A small class-conditioned image flow-matching model, trained from scratch.
Model: 4.81M parameters, arch dit, norm layernorm, activation gelu_tanh.
Data: trained on dead-leaves pictures: piles of overlapping shapes, 72500 training examples, 46.6 epochs.
Rows from block 4 of a small class-conditioned image flow-matching model, named by matrix and row number. Rows with one number belong to one neuron. Each number is 128 + 24 x the weight over its row's rms, rounded and kept within 0 to 255. All counts start at 0. Numbers have three digits each.
After each neuron's rows are labels from the 100 images, of 14848 (inputs lightly noised), where the neuron reaches its highest value: "patch colour" is the nearest of a few named colours to the mean colour under the peak; "top examples" is what is common among them. Only what is clearly more common there than usual is listed. The data: dead-leaves pictures: piles of overlapping shapes. In brackets: how many of the 100.
# fc1: MLP up (model.blocks.4.mlp.fc1.weight, 576x192), inputs 0-191
# fc2: MLP down (model.blocks.4.mlp.fc2.weight, 192x576, transposed), outputs 0-191

fc1.323:154159142119120185147117087124142124131135147148173150091124109181090091137107133152155146109149108152155095168143142136142121149124160121123126125115092091118158156088113124154142122146126137124115159143107137128093126143124140121101087154139185151114142114155115117153105157119140179133150097132128199139120123086148131130102133062134107099149137136129132138184143167105173166106119110101125113140134112069145126134137110174130137111150135127108101082168136111118119144179140184074106118136115101109120139131127122138124115088146144125104143101134113140118106152111105122153
fc2.323:133122158138099198149084201128168114157124125128105091114104129189154070121129119126115099149117121120142122083132138121145129139116125111131114106145157177146125171127100116094162162154165100157143129143133103142109145123148124116106157145129147114101118118132104128134132160135132105118140110103135174161135139084129144136095138109105136096083138119100116140092110113119177072190113115099163136109130125086117143138112131159143157116091129129099154158170149153138153141167159117142112135135146104132139111133133148110128144074113133122068133111138104151102106119112147141122
patch colour: green (32); blue (25)
top examples: vivid (78)

fc1.268:120091120102163178139144132141109133110159111150090131139171069137137147163132088142175146131186099176166109105149139151098116125133136148089125141119129144104123102122145098066144107132120150132112091130123155130145137111138162100122097137132106118118111103123090125155142164152098142091150133114146092124113103179151118144097137196090114142132115127157085109164129145173142124147128157115161145177130112101121129097157084139108127153102137138127107112132145131147115133132097133090130120111145135138086144085097122157115124112147093149128136109149124149111169159167137124099
fc2.268:169140139158152226144145110116161110115084124114129131127152120110121166119183202094131102108093174135175128131157110150083088138157106137135125117142113126154133086125103113155118091137141093111146100123133126130120109131112135092136145119120150148124115086109105140148149127151160132149157138109097101138101131162149116132159123159137144161148114145147160140116122117134099107131124113136110119115079139139104151142154140126115139103164124123114125101135182099137135137149164117177157178138108135144180132136161148100104132128099123104116120115150134081124148114094118108084
patch colour: green (32)
top examples: shaded (79); vivid (57)

fc1.77:186144146122185102108103101173134109113102129093135127167179146108153142117145103116119137101162138089112152147139133156111134129143143135096117137123141141084135150134114124042144122117111100123125127153135146141092152131123115128128136129114076099146122151133121116128113209120139112153173102135143086102126164125134131107122112161145112126158133120144121146088134136128086111124118166120134131088186129137155127135052138132113142121138121136151149145097134123112062147129169133178165116140172105122122128117109145119138149137140121141107134109149184109107102128128133115159
fc2.77:110097134099117125099120152121142129149125121127089124090095145147156120112099126121138118175134145139162157126134115111161117134108112128128163156161119143160137136137109117086144114171121134132085162128145154044063148087128060138120119132127148097129103114117111126163151109156120118170108122165144142148128119133140141134123159093123149120139133101141092149116164135099147168149090154126113121106143126074147200110129157125158142122177124132155142158126170115129099064152139105103152135159150144154138146147098111137149143136076107146130096132136085128127130134148121136123
patch colour: grey (50)
top examples: grey (58)

fc1.440:096091111095123120130144172175136132096118159165101149146137099112078142085097149140082170124105120076109189175134131159139111134147179110103110106138123092114144084127074130134128122112082128130154157108142147143124143144142214104113158128151125163113129121111149148134144133124130119128163146104117137100122137137092140113149153140117108148174115070153134149146160133122105112145112127142124137132125119131124137126122129153097137125091116114116151114107128112160140150163114161114099156127146128127113155100060136120123097143105116072145114141132157117104133132106110117173
fc2.440:145117137150157166147156140089122101154115141109167158128125130095176131151100081123130083133158126180123117104094134150138082130118169127120141112171114141137137121130150123132084090107096108127144122180109148116120114133137060132106093129111136073111116158114083133100137137123106148143180120097158124079115112103107132109107122106116133122081129052130105115105105128102131152160102141173143119169125114156116141121143112139114126136136148131106121152130143129101093116154089103158101118126090114131172130136180131145136169139152137115150148129156127154127146135134100164156
patch colour: grey (61)
top examples: grey (82)

fc1.463:139081143107119123141132179089129115116144131161088134158098111138116158150121112129169099133080116174141133163124116165125126135150184135103122122076121131064115150145107101120133140125155177160156127087166130131149099176126133125113121160170124128088125106136168109165104137107114128147123111153109142168140121189145114096158146146118117119146154084141127141106142125120139122141169098130170121098140121122112106148119135103120114140092124165147131165113157138170100124102115141189100147122119158136146117161095156149152122155131124130122145149112093117106141182139129148152
fc2.463:119127111145102131136114076216117106109119164109131126129116134139128131116141178124099135098171150103122095112118126149144122125080175129134123107122139129181131104133167146112166063149139131130090110134122117145152106128110099124117125167113135141133142103149092127133126143142139111048130154110183129101117158173104141113089118123133093145100194110128178091166082119154113129118108148151120125128136144126097127156125095100150143151113108135121141086144150145103173124161120137105142152142101134142120098101135128126128135156128117113155142126169105142161138104090114129143
patch colour: grey (46); pink (33)
top examples: grey (85)

fc1.100:141114153084149121159108101126113125131095135116153106125150097104152159112120081134124143126151123127159061106149131106130120127138078120116132154131120111053147111069138138131142173129132154147152129125152138163138130142113079158097100122114124145147168176116120150147112119130133130121158079119117132149142137099115168135134103127151157137157143070138092147116118128094119105123103136142114125153128093100132115115150111133070144121080141131096199092145123115144124175142109134101101123155115105125155131104132140138116140117123156085127127098093157129082137190117140145098
fc2.100:156123116119135123140080123111110131115121116157098086118115136138146149084135097105156128083146150133144134103118134135135128141128138118130132105100149103112127151112090112138172139082127141149156119111162129167135124171116097154178093126137101142255075105136128145159142128133100153111128126161119096128135153156124054104121095118114158132134172134126148106151151104115123152143150126117133141119125166114130156098129136140095129117169142097140158139098113155123103101116129129137148133175126133150121115141122132113157140117132153115115102134180149144145120136114138107129
patch colour: black (27)
top examples: grey (100)

fc1.314:175095135086106108142125139130091133083138084119149141143144108158162166145148153138156170130160139182156067073153077148135152131167145126114132160091134116097146097122117166131125148139121100101167118163133137121081112123097090122119131112145101141146125132146121157112117144089095172192127120114117198106157084112108118127146173182141146089160139151128123159103128104136152154104138119151144156153109115121136154114097161150102130109072114127149142147133152133125133130137167143123141143139139143109122136136135147121132145118143133143134161102101143129127140129139126104140
fc2.314:120079123131076138117179135085128116125128061120150123137160138094111118081113115155138140118128113138124094164066130146134135101139085136134128107098131135156135142119150117158092151178117116073080114109129145147133112125117126151087123129175148155164097120127150147135127086137139091104136102108093092132103157127128109134075082117142112110122090123115124173176113149157142121115171121094116116133120108136128099131145166133097149095137142147147150132126138123140146173099107137115147121098161115130145167151128149111144111136169148104122111134078070140149139163138128128139
patch colour: black (50)
top examples: large pieces (67); grey (45)

fc1.465:135147122127154123133130097143077122140128167109132121195164133131157131130097092104140174109127141150122118134130151119135069120146089123123092121143145131112128122129090113141118076133170150132119182115138082154099151149137139136102124176136142116111120129110163119142124096141142145103113128111113102135099158128148135117194114130162122110114118107140129126128165130144153122105137103093119111151164124123129133143102152127130110122131102120128153086131149102182098139114178136100160127135084111120178121112169172103160143105120130147165130121135131218136124121064141122170
fc2.465:102104124069137117124128105091127129156114163136139131117106143086123116133114142131169160173102145133139149109172144079134118120116075150109198121163147149179137175135094107158114131128133103132083132144124150079048150126137145129099150139093125149129136123126122114161112071113128118135151132157159078129120133139120113124136140113137108152105094108126128129135109114119112122123060130123107127128089127084136105092128133153151155120130131160181119110108110103143116075140131135119134166116137101144136139140132117128139134120129125117126082051144099133119116123164142130155
patch colour: grey (58)
top examples: grey (66)

fc1.294:125137126121165148104169160145133127142103148092129127149139092115103136146127137156129103092146121120125112150127113104151141163190124109117076155097128139143127128115122132103147108113156119149114137132098117116102130156133123116150115187157135131155139112145121100095129124168127195126099119182110101085134161163129152106138132122105139129161168112163115140118094139137142148104139176131160142099126139092136128153098125108162129152169126162174153116132185144150081100132135108121120141128122142143173131102095082157163103111127093146174117117080151116123108069167133123150
fc2.294:099149088134156139148174143109143150132124129101093105138135132082111162142124125120118118150138089119186119100140147131129124121150092100135166149140118158106131137119123153128162135106136086151137103115164116128124159153162112141140125125112114151172101126116118167114149119152118070136154104207114105142162129151175110130139118119108139120127142122143119127092161099135119151123135119126110115126144116078120159139140147130128118092124148181115111163077130196086097098170105139164106145104107130160129143148130130147112165121162180129116097173158158128124120177156124118151
patch colour: green (27)
top examples: vivid (100)

fc1.360:151184124139133136120160086157121108180117134132111138101110155104112098138113107153095120127170144120141111151129123153127120117168157148094106181119140122097121120125140106133130115111111124098092147153089104100102136150134128117134129104141135152112114168131088108131119123133144113107121114123098151147090112182159131120182134110149134110094139097133130142127149143161112112063136128086114177171104144123118129146091133112113142135110128135106132150101124126158105091139090158176125088103132106054132085122115123142103158111136073156113137111146171102095110182133130119155
fc2.360:123152121089130144128140174081127126094141117138091146146133139137126100104124140141134079148102092135124124112113099121126144153098120098146134165122099158129149142132116149140128185166130064101139164106131130115155140101120163145137128101085109117108109135178153117150100122110095097165140081077152090125133108132164107148132077170142141120143123099130155128158118178120116146146135135163139064141108150163118136170153131113134121137137135136128127130118137140143136122109123115126127093143110142148169090112125116093086073092094172127143128122109134116100108059136100113132
patch colour: grey (47); purple (36)
top examples: vivid (100)

fc1.122:103162153109105155120105128107114124130154154159106132116150147095142143092138076127185136120145150114147141177137107147107117120171108122128176170103110103102124103122112127141165159083134109126172172143131127143121124153139113119102149137122131069091122090093128135116108132068147112118161126142076143146131128125112125112134138162156140129142160127114155132125106130116167121122140140104133200160081137121128125141161098120086156140112129137113157138145112146110124154176129191164153116159115125049154121134119110158092108117152099117148139130139139132116147144132135097145
fc2.122:153188145130134145134140188119159131137154148141129145110126127109123127158119129136092114151139154121149127095101195164133112138184105090134086143111126158168146103121120134085153105119113126147108126124123138088117104135137177097126133118130136172054143119137109126085140111134100155114147116104164180115128088154102140083152099120141139132161176143110116146126128113120159136131117140141111067157103116144123134130116142112150133153101122108097140109129124176127132142175102121088098141074147127065140117115155147141062131104127133154127123148149123130128134128124120139112
patch colour: grey (49)
top examples: grey (86)

fc1.126:165107143126146139150105117119135162119083158123135145111163086104101120138135112167159146090167124164166118153156172137146104125158135141108117144129078134125173146088117131121101158139142146115119156150108144125144165124098129158142076125149128131145111172095117149118082150136126186160110104114146141151147129122160156097133138105169133108134166138141082145118100162107179111071161143086103122131145115121187132131127109111132131117123129102118136097136168107138125166173130133101077134141116108122147156117122148134131134110122107109156135088159185114122111138117091124138
fc2.126:090148115111139128164123154140142083136141121129135093113142133101137104108144161118164111106120130124184126153131157158123131125135124105137143106090172128123128134133108113133049132100138126155166124133141110077129112122121110103116182137149142125146158133173124129124115114131137085131160114095143152198117143124147212138092139145148085121148163130102128134121118113147139135117128143158168110137151122142152136111107114130117131093117104149147116118161148145142114180154118131167149134083150171116158090137121142092159113141156105124091118089109125141096105132139205147137
patch colour: black (74)
top examples: dark (60)

fc1.218:182151133110113095125120142167139127154126128113137135122155167131143130203090086154150117111145116146150093151133110157138146150172188117103093143134084150185132130129137166123124088133111113106115137105148131148120097098090130136109115137095125172137116119081137113115120163116117154190155131101141150142126168121138129139148088090155097182140157103139077116100157119145178142121130178113119122083112121109142110110102102150130164102123122152134141105093147114129114118130131155127123159140135129116088119168091134094150117110134131097126105128142154167144111141109137122142
fc2.218:165091119198120115122111148090147137101088161153146129156085111184141141122131110170132122141168170127153104141150100168121117088118156098104134146146156145049137090134150112114142145148139143120078118153134132159121161158116130107147120108099146136128129107086120112167102134099092167144158151157108103114134105130152144104138108107137171165154119137137103155159149132127121130185170169125123121147153110137133156141123153151130143161154163155152133149121129127138137075097127140137111125125127119146117122166111105151120157148139089125139106116136161148122158176136102131115
patch colour: green (42)
top examples: vivid (78)

fc1.71:134116166096126168126156129089122134141122162134169110139114120181167121119144135178143128114137134181162146115095159078127132133135141127126141187112102098063137098108100117137126158129142125154110119144127101101078106157117125166089128122134145146144128155089139159143121118135120146136124166134076171155122132137125127128130177097163169083108177100108115205170105137141095116109116108147114139142154126127137127137171147123108130098112160152137150141156126084171120106166124132117126147107127129087151133119145146115145149122117111168139114125111135129129131074115132147132
fc2.71:122129191159106141137145144152131099095132134152084144147131082211091155107128130107106118117134144100135058156112152087134120113130181083122107177113141153148117105110118169129126118139140125131162158129112136149079135096155143159126123124111115116179135112120157123094168117110142116119112189154150168134147126117104159124129133140128141112122142084123140085106132144144095163176136158130113130117144136118112145175122132155165118156156112137119096116151133139112153096156139127131137091133120132100120106119120118118105092100097147135139165142156145120127141192132149145137
patch colour: grey (45)
top examples: grey (60)